config.yaml
image_size: 32
encoder_mlp_ratio: 4
encoder_expert_mlp_ratio: 1
encoder_conv_stem: false
encoder_width: 192
encoder_positions: "relative_bias"
latent_channels: 16
decoder_norm: "groupnorm"
decoder_weight_standardization: false
learning_rate: 0.0017
nesterov: true
max_steps: 14000
lr_schedule: "cosine"
adamw_weight_decay_other_params: 0.05
Rows from block 0 of the decoder of a small image autoencoder, named by matrix and row number. Rows with one number belong to one channel. Each number is 50 + 10 x the weight over its row's rms, rounded and kept within 0 to 99. All counts start at 0.
After each channel's rows are labels from the 100 images, of 14848, where the channel reaches its highest value: "strongest on" is what is common among them; "peak on" is the class under the peak. Only what is clearly more common there than usual is listed. The data: rendered made-up planets. In brackets: how many of the 100.
# convs0: first 3x3 conv (decoder.mid.0.convs.0.weight, 128x128x3x3, each kernel summed), inputs 0-63
# convs1: second 3x3 conv (decoder.mid.0.convs.1.weight, 128x128x3x3, transposed, each kernel summed), outputs 0-63

convs0.18:51 39 55 74 54 39 51 38 46 53 33 44 56 62 43 35 51 64 53 51 66 46 65 40 62 44 54 36 47 66 40 62 24 36 51 45 39 49 64 55 42 42 52 59 55 44 65 35 33 57 51 46 51 47 37 31 64 46 62 50 45 65 45 50
convs1.18:53 54 53 49 62 63 49 54 51 43 49 50 34 55 54 41 50 43 56 60 51 47 45 60 63 70 66 59 44 43 53 56 52 50 56 48 59 39 36 50 64 56 61 51 48 37 50 55 42 48 58 57 41 50 53 66 37 42 47 41 66 52 52 54
strongest on: rings (93); glowing rim (78)
peak on: planet (81)

convs0.117:48 57 41 55 56 73 58 41 45 50 65 36 61 46 43 60 45 51 41 51 33 44 60 65 36 41 59 49 44 64 51 57 47 44 37 56 49 53 48 47 63 45 41 39 36 40 40 47 49 47 55 62 55 53 65 53 45 47 35 54 58 48 74 57
convs1.117:57 45 53 50 62 53 59 54 46 53 40 56 55 61 36 36 69 36 56 51 56 47 43 50 59 66 44 48 38 50 51 34 67 70 51 54 40 43 28 39 34 35 58 54 49 62 42 61 53 37 51 28 55 48 56 46 47 52 45 40 56 58 55 44
strongest on: crescent (65)
peak on: planet (77)

convs0.34:54 48 44 57 53 55 47 56 40 43 58 50 49 66 47 27 39 48 32 40 39 61 38 35 49 48 27 32 44 29 56 48 41 54 38 50 55 55 48 61 64 50 43 42 45 66 34 51 49 49 45 55 39 45 57 45 29 56 41 54 41 45 64 42
convs1.34:46 43 56 36 54 52 57 49 34 35 45 43 52 37 45 66 59 36 67 50 48 41 52 49 48 59 57 52 32 56 54 25 51 51 49 56 52 61 34 54 39 36 48 53 62 52 42 48 49 51 51 40 46 49 60 54 46 65 64 43 62 43 41 58
strongest on: rings (99)
peak on: ring (29)

convs0.127:42 52 39 26 68 67 46 57 55 38 55 48 55 38 38 63 49 36 27 57 50 36 56 53 44 52 62 48 65 55 45 38 45 38 38 62 52 39 46 34 41 57 55 61 45 54 42 44 43 43 56 22 56 65 35 47 50 39 51 45 65 54 44 49
convs1.127:49 66 52 61 45 38 44 57 62 47 49 46 55 44 56 58 44 67 56 55 45 45 59 32 51 37 37 53 50 60 38 44 55 42 44 55 58 46 51 74 57 51 42 35 43 33 50 33 48 36 54 69 30 50 62 51 52 37 48 67 45 49 61 58
strongest on: glowing rim (95)
peak on: planet (92)

convs0.55:53 50 65 51 37 42 52 45 77 55 51 64 55 52 45 60 60 40 51 46 47 59 58 43 52 55 53 44 62 59 53 61 51 56 54 47 61 41 44 44 57 61 52 56 50 37 44 55 64 60 48 39 58 43 71 63 34 47 42 48 61 54 39 43
convs1.55:78 50 59 56 46 50 41 58 51 43 37 41 44 38 39 47 41 47 52 59 67 50 51 55 48 56 56 36 52 47 44 42 60 51 54 56 41 63 27 59 53 54 66 37 60 24 39 44 50 80 35 46 26 36 61 47 52 47 66 53 51 38 52 61
strongest on: glowing rim (71); ocean world (55)
peak on: planet (64)

convs0.45:33 46 35 62 54 47 69 54 43 61 56 42 40 37 64 52 58 43 36 41 58 53 59 46 56 50 43 32 75 63 38 53 49 29 48 41 59 43 55 53 59 45 48 50 34 56 50 53 49 53 49 58 45 26 54 59 45 43 30 53 65 56 53 38
convs1.45:50 43 44 50 52 59 44 55 50 73 33 54 53 41 44 48 67 52 46 51 48 39 47 54 57 47 53 64 30 49 62 66 47 62 55 62 56 49 27 24 40 63 74 51 40 60 44 46 47 54 60 60 48 38 62 62 54 53 55 55 62 69 59 50
strongest on: crescent (89)
peak on: planet (71)

convs0.99:55 60 63 61 36 55 59 41 58 37 34 49 68 40 58 64 68 28 63 43 55 42 64 46 48 54 45 48 44 33 40 57 37 31 47 57 39 42 50 52 67 53 49 38 52 54 38 47 60 61 45 48 45 62 55 63 45 55 36 56 52 45 40 55
convs1.99:35 34 53 48 45 48 56 60 57 68 50 52 59 34 65 49 50 40 47 34 51 47 35 52 31 51 58 56 47 58 46 52 48 68 50 51 30 49 56 65 29 51 65 58 43 44 55 59 37 45 49 63 50 54 66 41 44 36 51 49 35 51 54 43
strongest on: rings (99); glowing rim (84); half lit (56); cracked ice world (38)
peak on: planet (88)

convs0.65:46 46 30 43 53 47 56 50 44 39 60 52 55 50 59 37 54 44 47 38 46 47 40 41 44 42 47 56 45 51 61 48 49 75 55 46 65 64 42 39 34 62 45 70 41 49 59 69 67 60 54 58 43 45 32 55 64 51 55 50 38 52 47 53
convs1.65:44 38 54 48 46 35 66 35 56 38 47 54 39 38 37 52 38 70 37 51 61 45 53 50 69 52 43 55 26 59 55 47 55 27 44 44 55 50 49 35 66 45 34 68 59 48 49 32 45 31 50 46 46 58 40 56 64 47 49 67 46 39 58 44
strongest on: glowing rim (65)
peak on: planet (53)

convs0.114:46 58 59 64 37 58 42 39 59 56 56 50 44 40 42 48 63 42 85 30 48 38 33 31 42 37 48 41 41 53 54 45 56 48 51 40 53 48 49 47 71 35 35 52 47 49 24 50 56 45 51 58 36 58 55 56 61 54 52 38 50 46 59 66
convs1.114:36 57 39 45 54 53 39 54 51 78 40 55 45 54 52 45 68 50 32 62 55 42 48 47 41 76 46 44 32 41 42 36 54 66 48 39 44 60 60 43 30 51 64 56 62 57 48 61 51 42 57 50 65 45 48 52 54 52 40 45 55 78 71 43
strongest on: crescent (83); glowing rim (75)
peak on: planet (100)

convs0.66:63 45 40 62 58 52 53 29 52 47 59 44 63 45 24 55 43 38 43 41 47 42 72 40 45 42 61 54 70 60 53 48 52 29 46 49 41 56 49 43 65 60 51 58 48 53 40 52 34 57 68 38 49 36 40 38 40 30 54 40 47 60 44 43
convs1.66:48 63 36 76 39 44 53 58 50 52 43 57 46 30 46 46 46 56 36 33 41 43 64 44 69 59 60 58 56 62 52 59 57 39 55 54 61 35 28 20 48 35 60 50 53 39 49 51 47 41 50 47 47 52 42 38 44 56 69 71 40 38 54 45
strongest on: glowing rim (72)
peak on: planet (63)

convs0.67:53 28 63 25 47 48 51 40 54 44 49 61 56 56 42 49 33 62 54 53 45 44 55 64 57 39 37 57 42 47 62 42 49 52 56 55 78 33 45 62 39 61 37 39 46 37 63 56 48 34 64 55 42 54 48 45 45 37 52 46 53 34 46 50
convs1.67:43 53 59 45 51 28 38 49 50 40 54 55 52 55 54 34 64 62 51 33 44 30 31 40 45 40 39 57 33 61 50 49 48 40 47 47 50 57 63 51 50 32 59 51 26 60 50 59 47 46 33 50 51 65 49 50 41 48 52 36 45 42 45 52
strongest on: ocean world (69)
peak on: planet (68)

convs0.43:43 44 54 48 67 38 56 35 53 45 44 58 43 47 39 38 53 45 38 47 41 58 52 45 40 45 53 53 44 42 42 63 39 40 24 65 63 45 56 67 49 55 51 53 43 38 44 30 57 54 38 56 41 51 41 47 41 51 36 57 48 51 37 43
convs1.43:81 52 53 72 39 42 51 42 56 64 56 63 49 61 63 54 68 48 53 43 29 65 46 59 54 39 73 73 64 50 50 50 47 58 53 52 53 46 52 57 57 55 39 36 40 45 64 60 60 41 55 43 48 54 50 55 43 67 58 31 45 45 57 46
strongest on: rings (100); lava world (33)
peak on: ring (38)

convs0.3:36 66 47 51 62 34 44 55 51 39 47 57 60 51 64 33 46 51 56 60 58 49 52 43 48 41 35 37 55 43 50 40 50 60 69 62 39 57 29 55 38 55 44 52 59 52 61 41 48 45 41 54 59 65 32 55 70 51 48 39 32 41 38 39
convs1.3:58 49 60 34 47 47 55 48 44 64 57 30 45 58 67 58 57 39 46 50 44 44 46 41 42 51 39 51 26 39 63 48 46 34 58 25 54 51 50 58 61 46 59 53 43 33 52 60 54 39 56 52 57 46 61 42 39 67 50 44 40 61 45 61
strongest on: rings (65)
peak on: planet (74)

convs0.105:65 47 73 46 37 42 51 34 59 49 55 52 66 46 42 58 43 49 60 46 48 47 73 50 32 59 47 42 39 57 34 52 37 41 57 58 42 60 32 46 49 56 49 62 33 59 57 60 45 43 69 57 38 54 53 72 49 51 43 52 40 54 39 54
convs1.105:58 44 58 49 53 42 52 43 45 49 30 49 32 57 37 42 58 50 44 53 52 49 55 49 39 75 55 63 39 35 51 35 60 56 45 58 61 53 41 33 37 42 65 44 56 43 78 51 65 49 52 35 52 48 66 43 44 62 52 32 55 46 43 52
strongest on: glowing rim (85); crescent (52)
peak on: planet (92)

convs0.76:62 42 44 26 59 46 43 58 81 34 39 50 35 57 41 47 66 58 62 39 58 52 47 42 45 55 48 51 40 32 56 48 35 47 36 57 57 43 52 51 56 58 46 62 50 51 50 41 38 57 42 40 55 49 32 58 30 47 39 52 34 37 48 56
convs1.76:44 43 42 51 57 53 33 42 42 43 41 50 44 21 55 40 59 47 53 48 61 57 48 59 54 48 48 39 50 30 53 56 48 37 53 55 49 48 49 48 33 47 65 40 51 50 40 44 28 76 47 44 63 51 60 62 51 44 63 31 51 55 45 52
strongest on: full (60); rings (60); ocean world (52)
peak on: planet (79)

convs0.96:26 64 21 67 32 53 62 61 38 44 41 47 43 38 57 51 55 37 37 55 58 60 35 56 60 58 55 48 55 35 54 40 67 51 69 29 36 50 62 35 41 41 57 46 43 58 36 46 61 55 52 52 33 48 53 55 61 50 52 45 45 37 60 53
convs1.96:45 30 28 39 36 54 51 59 64 52 40 41 43 67 55 75 50 39 56 46 53 51 49 43 74 38 51 50 45 59 33 73 46 67 54 58 58 48 53 34 49 49 39 38 50 46 59 41 54 63 58 58 46 54 62 50 56 60 55 69 49 67 65 44
strongest on: crescent (80); cloud-covered world (35)
peak on: planet (64)

convs0.79:46 56 68 38 47 53 57 42 54 50 59 50 46 40 44 65 58 44 73 50 44 59 63 45 49 61 52 44 50 50 39 50 38 27 42 63 26 44 45 41 63 52 43 45 45 36 40 61 40 59 47 51 35 36 54 58 64 56 37 44 54 54 62 52
convs1.79:45 53 72 48 51 46 56 50 44 68 42 52 59 51 35 43 57 65 25 53 62 33 32 60 58 64 60 62 48 41 49 54 48 55 67 64 62 49 73 46 32 42 69 40 52 45 47 46 53 60 51 44 57 42 56 65 55 60 53 30 52 67 36 53
strongest on: ocean world (60)
peak on: planet (67)

convs0.86:54 33 56 62 42 48 54 47 64 46 49 52 28 45 44 71 51 31 66 53 52 41 53 51 56 30 30 26 53 50 45 46 53 50 54 52 59 52 44 60 60 33 35 42 36 41 38 45 63 57 40 65 45 49 61 40 59 37 41 56 58 43 40 48
convs1.86:61 51 40 27 42 46 37 56 47 61 26 51 51 54 72 44 64 43 40 36 41 56 47 53 29 61 41 62 30 50 42 58 36 63 63 55 49 42 52 20 37 58 57 48 59 60 56 55 48 54 66 48 69 34 65 60 47 49 58 54 45 59 53 39
strongest on: glowing rim (69)
peak on: planet (56)

convs0.27:47 68 62 62 53 52 70 62 59 57 48 67 59 44 42 45 53 41 42 61 57 56 51 34 55 67 56 61 35 38 51 51 40 36 52 53 53 50 28 53 66 46 48 54 64 45 52 65 73 56 44 56 61 56 50 70 61 60 55 46 58 51 65 53
convs1.27:43 33 59 52 38 54 52 47 52 52 57 33 38 59 52 39 54 49 54 44 72 76 57 63 53 48 45 42 67 50 51 61 65 60 43 45 46 68 63 53 50 50 63 69 37 56 49 40 56 43 38 58 38 52 52 24 49 41 38 58 34 56 40 58
strongest on: glowing rim (100)
peak on: planet (93)